Rows from block 5 of the decoder, named by matrix and row number. Each number is 128 + 24 x the weight over its row's rms, rounded and kept within 0 to 255. All counts start at 0. After the name is the row's rms in percent of the matrix's.
# conv: 3x3 conv (decoder.decb.0.2.conv.weight, 64x64x3x3), inputs 22-32, a 3x3 kernel for each
conv.7 092 [116 137 158 111 149 130 121 181 134 113 158 149 106 108 172 119 136 143 112 116 134 155 116 190 112  87 164 133 146 113 137 107 118 119 164 121 145 131 191 137 145 140 124 125 158 120  99 112 123  87  95 128 140 124 136 124 108 157 154 152 134 155 137 108 131 134 121 130 115 118 132 136 127 128 111 167 162 138 134 162 116 169 147 118 117 196 149 127 134 163 130 141 150 114 102  35 142 182  93]
conv.8 080 [125 130 160 121 146 146 127 115  73 121 154 156 141 113 156 113 125 112 128 149 124 110 109 142 134 111 121 141 113 127 158 159 120 121 130 144 125 125 155 127 121 108 116 121 117 134 125  99 101 165 118 131 127 142 146 116  99 144 105 154 158 143 146 115 122  85 112 139 103 129 122 125 125 125 119 152 115 153 156 150 137 114 134 160 141 122 154 120  56 110 131 142 111 120 127 235 122 133 102]
conv.9 081 [115 129 127 130 107 104 143 112  70 154 156 143 135 144  84 117  67 124 118 127 129 117 138 117 131 107 111 122 117 124 113 158 117 119  66 128 113 159 129 150 127 180 142 115 158 115 143 124 134 129 129 104 111 132  94 112 136 153  82  49 138 149 109 107 151 143 131 121 155 134 118  75 140 150 115 126 126 138 112 116 116  96 123 147 139 120 119 156 181 177 116 121 132 111 110 101 118 122 142]
conv.10 095 [136 131 119 121 119 145 127 146 138  92 130 113 155 125 145 127 171 102 142 165 127 120 136 104 140 114 138 130 114 124 152 112 134 123 134 139 128 139 106 149 146 117 127 136 117 120 112 124 137 100 132 145  79 118 129 117 134 117 178 142 119 125 112 141  70 138 123  76 194 138 116 140 121 128 146 148 138 142 108 117 141 124 122 122 110 171 130 110  76 129 131 114 112 141 127 115 140  87 120]
conv.11 102 [109 143 122 125 148 116 113 109 132 106 172  64 138 124 157 146 119 133 139 115 128 146  79 119 133 120 133 127 171 129  98  94 119 130 135 128 107  54 163 117  95 117 142 134 132 147 110 142  99 140 107 148 130 111 110 100  47 109  76 146  79 131 105 116 152  90 158  98 155 127 150 123 113 138 159 119 110 174 107 137  78 124  33 122 152 159  75 113 179 129 110 127 108 123 128 145 124 131 129]
conv.12 092 [145  69 136 119 138 147 118  96 142 113 115 126 105  96 139 143 141  99 125 148 138 137 192 115 144 116 125 105 118 128 168 131 119 122 118 141  93 104 124 118 152 140 151 135 118 124 140 113 141 159 146 133 116 124 117  89 117  63 187 108 120 118 121 145 112 111 136 145 125 141 138 151 139 110 112 125 143 103 113 160 112 101 113 126  31 145 125 174 126 142 138 141 119 143  98 150 107 134  79]
conv.13 092 [145 119 137 119 105 123 113  99 110 122 108 136 126  65 142 126  91 131 146 139 140 116 111  80 114  94  42 128 141 123 138 178 117 129  93 113 137 134 101 160  23 118 121 165 103 122 152 132  94 162 130 123 136 150 149 158 117 135 186 180 119 150 183 115 111 122 114 158  96 136 127 109 137 122 131 136 129 159 128 148 195 120 147 117 147 148 140 110  83 124 124 119 109 118 139  77 117  91   0]
conv.14 124 [107 172 142 129  67 108 105  96  61 171 166 143 113 155 148 136 133 132 150 127 143 141 120 157 124 125 151 137 169 144 206 155 130 142 135 117 170 102 117 128  86 151 117 105 134 117 130 138 113 116 124 130 143 123 144  91 115 141 184  83 146 115 141 129 156 118 129 122 184 138 158 131 102 125 126 116 147 153 123 174 123 188 161 115 113 149 126  87 107 149 131 140 125 111  94 136 140  90  95]
conv.15 094 [101 129 114 129  98 120 123 195 121 118 107  94 131 111 155 134 134 112 144 157 150 123 144 113 131 142 133 136 135 143 147  72 154 123 121 121 159  98 140 125 186 142 143 121 130 145 144  98 140 105  97 127 148 134 139 162 130 157  84 146 108 163 139 118  98 103 116 152 148 138 110 111 126 107 118 178 144  60 125 136 112 152 138 132  98 156 140 144 125 149 146 135 136 121 129 162 141 125  91]
conv.16 099 [118 123 132 109 146 172 133 117 167 135 113 127 115 117 107 140 133 132 118 129 141 115 105  95 133 146 128 142 134 117 150 110 138 129 119 141  94  99 149 121  57 152 103 137 118 145 126 138 140 120 139 119 156 130 110 143 115 149  76 164 136 139 165 126 105 131 108 184  88 130 124 114 134 126 116 118 119 112 123 161 163 119 111 118 162  55 119 152  99 166 125 142 127 138 158 118 136 131 103]
conv.17 083 [119 140 140 125 121 171 143  96 121 156 141  85 102 125 100 158 172 146 130 149 108 134  86 117 142  94  93 134 102 161 131 103  88 123 134 120 166 162 134 123 120 136 137 159 152 146 126 127 152 133 128 105 129 119 106 127 133 127 100 120 106 105 126 121  99  94 155 109 138 115 157 177 106  99 140 106 124 127  66  92 146 152 137  83  74 168 153 148 106 157 141 118 112 134 159 135 137 143 109]
conv.18 142 [131 123 117 119  66 143 102 125 128 119 102 140 171 140 129 140 144 127 119 133 127 119 132  99 122 154 162 129 137 128  68 138 110 121 149 140  61 141  96  97 145 142 139 111 119 142  97 125 131 133 136 119 117 112 119 122 153  94 101 129 106 109 117 144 106 137 140  87 145 125 135 131 122 132 121  87  80 108 112 121 143  83 111 128 148  78 142 161 108 126 113 108 136 139 206 180 124 163 155]
conv.19 102 [135 131 124 120 154 171 135 153 130 149  94 168 151 122 117 121 124 129 109 141 154 116 122 140 133 100 109 141 131 131 113 134 136 108 141 146 138 127 118 157 153 107 132 129 138  99 143 122 106 142 134 133 145 159 129  90 118 126 158 129 152 137 161 128 164 103 116 119 104 120 140 136 124 124 123 116 131 165 119 172 178 137 113 134 151 121 121 134  52 107 125 109 147 113 142  47 117 132  62]
conv.20 091 [105 107 117 130  82  43 110 122 114 106 169 134 140  99 137 123 100  82 140 140  97 137  93 123 128 141  81 134 151 143  96 213 131 161 172 111 145  55  97 120  59 107 111 109 136 144 144 146 140 135 123 108 135 144 122 137 139 115 139 110 123 118 107 112 174 172 117 143 141 143 122 115 141 121 135 144 147 121 131 127 149 150 148 131  94 131 141 142 151 166 120 143 118 120  97 123 118 135 138]
conv.21 088 [123 113 135 135 121 140 125 119 138 141 103 122  98 178 133 142 107 126 111 115 141 129  86 113 140 137 163 129 121 123  92 128 133 112 159 136 135  81 151 178 164 132 115 112 119 113 101 123 120 131 140 115 153 134 117 139 109  88 232 110 145 106 149 116 165  91 137 111 137 109 118 114 139 127  97 146 136 144 165 130 135 128 111 122 122  98 111 111  88 115 125 138 125 116 118 126 120  61 138]
conv.22 100 [141 136 133 128 132 134 146 112 130 165 136 133 128 143 140 124 147 127 109 113 125  89 174 165 130 124 130 132 131 126 168 111 116 126 142 126 138 171 109 138  88 135 115 118 117 130 119 136 138 102 145 132 150 135 114 119 139 122  81 115 128 126 123 173 193 144 101  90 115 129 144 142 127 141 134 125 117 129 130  43 145  82  98 140  56 112  91  51 103 110 131 128 124 112 143 159 143 167 119]
conv.23 083 [132 117 129 123  98  30 116 151 171  95 162 132 126 114 133 121 118 138 118 132 109 133  75 162  99  67 142 111 128 124 114 173 109 120 122 113 133 135 162 152 118 162 115 155 127 128 111 151 152 111  74 124 129  95 136  91 108 129 163 113 132 127 129 131 109 151 123 156  95 131 137 138 110 147 148 141  98 131 128 136  44 128 120 125 159 168 130 135 197 135 111 111 129 120 116 156 134 106 131]
conv.24 093 [138 142 121 123 141 112 139 159 128 119 119 139 144 170 128 104 116 134 118 131 116 116 104 112 114  96 120 123 140  89 130 151  93 122 124 132 114 139 108  84  89  98 119 113 135 128 119 109 137  78 122 114 115 140 118 157 158 157  83 121 107 141 123 146 111  71 119 129 178 116 100 104 129 120 129 143 151 121 107 113  66 119 128 122 116 120 125 183 113 101 126 146 148 136 151 127 135 176 120]
conv.25 093 [113  80 105  96  44 138 129 153 144 116 144 104 163 133 124 129 119 126 130 149 140  95 118 154 129 143 132 136 139 138 170 148 147 115 141 135 107  13 130 134 110 144 129 140 127 117 155 139 136 164 135 127 156 136 126 143 118  98 117 107 129 128 135 121  83  51 117 126 136 129 131 143 106 120 137 177 181 131 125 129 113 148  91 139  67  93 113 113 113 104 128 171 104 160  58 125 149 106 135]
conv.26 084 [151 121 121 107 130 127 109 110 100 117 119 151 136  44 142 132 118 128 126 118 140 120 163 151 119 151 130 145 137 118 151  84 156 140 140 117 115 106 149  65 176 106 143 132 131 112 146 127 125 131 128 139 106 124  95 101 141  90 160  81  79  92 144 143 113 107 176  67 146 102 163 113 143 135 116 137 126  93 138 139 134 126 118 129 102 158 115 144 114 186 141 121 108 136 140 131 120 190 128]
conv.27 090 [107 136 143 141 131  82 132 156 119 136 146 146  95  77 124 133 149 127 118 126 134 138  82 150 135 137 152 143 123 129 136 168 139 105 121 117 157 158 140 157  81 147 138 134 174 136  94 130 108 162 136 153 145 118 152 170 153  92 221 104 140 129 149 115 139 150 135  81  54 117 129 107 129 113 119 122 115 117 138 136 134 137 134 123 111  98 119  95 157 146 132 141 127 130  92 109 130 113 142]
conv.28 094 [128 110 120 125  96 117 143 119 131 128 128 143 132 115 102 130 135 124 142 147 130 141 172 118 121 124 114 123 136 117 161 133 120  99 124 103 176  84  84 121 140 120 118 143 130 129 112 122 133 132 133 124 121 113 119 177 175 140 122 115 125 131 139 116 140 168 133  91 153 107 161 148 117 128 138 143 126 137 147 110 167 165 148 134  75 138 128 141 145 142 123 146 123 138  78  42 135 139 134]
conv.29 097 [102 150 113 157  62 108 131 105 108 114 151 130 138  68 155 121  95 120 119 136  97 154 172 123 122  68 102 124 130 120 148 132 152 106 154 137 124 159 100 147 110  90 112 152 125 127 155 114 111 169 128 127 106 163 135 109 105 150 108 138 142  97 130  96 140 165  94 150 192 125 171 114 151 153 148 214 162 171 118 181 104 138 169 152 133 212 103 182  89 156 109 134 138 121 157 122 129 210  95]
conv.30 111 [140 141 154 124 193 139  57 195 152 117 113 128 125 129 130 146 181 128 121 125 135 131 134 171 121  78 178 138 123 122 127 122 125 150 127 157 113 131 128 137  96 147 189 157 138 132 122 119 126 144 127 122 137 136 135 161 122 154 211 110  82 166 107 123  97 106 136  19 113 122 112 126 127 127 126 142 144 127 161 149 117 141 108 126 128 133 117  83  85 102 134 129 133 119 144 141 115  89 129]
conv.31 099 [128 117 108 109 153 177 119 156 160 125 115 140 162 151 135 114 121 127 120 142 123 104 158  99 134 121 100 136 148 104 139 143 127 154  98 134 133 161  54 152 114 135 111 114 111 108 103 150 124 115 129 128 144 149 131 139 155 139 157 109 169 143 146 134 131 172 103 129  94 152 114 108 107 130 109 143 170 150 139 112 150 168  95 138  97  89 166 149 137 111 122 136  78 104 118 106 129  94 137]
conv.32 092 [124 136 161 100 118 122  86  79 109 146 140 135 138 124 140 129 128 114 121 132 155 147 136 161 131 116 149 162 139 102 108 181 146 116 144 145  85 116 164 127 118 109 181 155 144 134 121 150 136 153  97 131 154 137 127 121 121 123  86 139 102 121 134 119 140 250 117  99 110 140 118 122 144 162 117  96 210 136 130 180 133 123 118 134 174 164 121 164 102 144 137 141 118 123 133 187 112  92 124]
conv.33 107 [129 125 168 125 160 201 106 140 126 142 117 129  96 122 140 147 155 125 134 106 145 118 149 120 122 125  96 136 119 121 134 135 104 117 118 128 125 107 137  97 162 116 154 151 126 146  94 100 119 143 127 123 120 129 157  84 133 122  94 137  76 122  96 109 120 131 156  69 134 120 156 147 118 130 130 114  91 118 151 100 127 156 130 136 221 132 134 133 136 150 119 116 135  98 146 165 116 141 122]
conv.34 106 [137 122 147 122 160  82 139 135 106 156 117 102 142 112  46 137 103  98 119 132 121 130 135 169 131 142 158 112 132 127 136 127 143 125  91 112 115 128 136 107 123 132 108 161 147 103 128 116 148  97 144 133 144 130  94 143 157 106 139  80 108 115 156 138  96 189 131 132 141 128 116 134 146 131 116 133 126 142 103 107  99 132 119 143 106 105 166 129 152 164 134 118 126 123 116 118 127 121 130]
conv.35 090 [124 124 113  86 132 134 117 102 139 119  92 119 155  97 104 115 123 117 133 145 112 129  81 171 122 118  99 112 134 124 112  99 120 117  72 116 135  80 133 141 138 110  91 151 122 122 138 140 146 131 100 115 143 127 126 127 136  96 123 124 168 133 119 130  22  67  86 109  71 116 139 181 135 126 104 153 150 128 146 156 101 113 131 143  55  87 124  28 185 150 107 142 130 140 150 117 157 160 116]
conv.36 092 [128 113 130  98 110  97 124 180 108  93  99 141  71  87 130 114  96 129 106 135 121 136 118 148 119  84 100 114 112 132 107 110 122  88 125 137 170 115 106 128 104  94 117 122 117 125 128 127 109 152  99 115 116 128  99 122  84 104  95 139 132 111 106  86  80 124 101 126 124 113 129 120 126 105 117 105  74 137 132  35 124 140 105 132 139 194 107 194 121 142 136 130 136 133 207 153 147 135 150]
conv.37 110 [138 118 105 130 159 157 126 135 136 146 150 129 137 113 155 128 130 147 126 140 146 107  93 150 149 116 156 110  97 122 139 103 118 116 149  95 121 234 182 145 145 142 116 138 152 131 101 141 114 119 143 150 131 141 119 179 132 128  86 197  84 138 115 122 155 165 148 108 139 131 135 125 121 129 125 134 112 148 140 142 114 117 100 128 136  51 102 120 129 114 115 152 151 120 118 140 114 130  69]
conv.38 087 [134 142 121 111 157 177 121 142 154 133 104 139 134 132 156 136 137 151 144 126 111 124 115  98 115 106 149 137 148 149 128 142 157 109 101  92 120 110  74 137 175 119 119 108 128 118 133 119 113 150 135 122 167 127 157 188  97 147 141 171 148 143 130 114  85  60 118 113  95 132 115 152 100 108 137 140 137 124 161  96  83 138 146 121 147 141 109 109  94  81 140 124 161 116 104 110 110 122 150]
conv.39 114 [120 122 134 112 189  91 137  87 147 132 146 110 133 143 123 154 100 144 126 143 110 110 149 135  94 120 125 138 164 127 125  95 130 116 148 129  88 220 153  99 163 131 131  89 132 174  84 128 123 128 109 104 154 115  97 131 114 130 120 137  90 137 156 129  96 150 172  44 140 124 122 150 126 137 108 134  75 132 117  31 101 110 100 136 167  75 112 104 103 116 131 144 151 131 123 119 120 160 141]
conv.40 079 [132 138 156 100 193 124 114 173 146 123 153 147 149 152 143 114 122 125 126 117 124 170 154 165 146  88 180 126 136 130 108 133 122 107 155 108 133 175 149 117 162 118 140 115 122 115 127  99 123 152  85 139 111  97 149 140 134 156 125  94 135 146 125 114 118 150 116 137 168 122 118 132 119 127 116 142 140  86 128 162  48 142 141 121 101 171 126 140 132 142 129 137 137 118 111 162 117 104 179]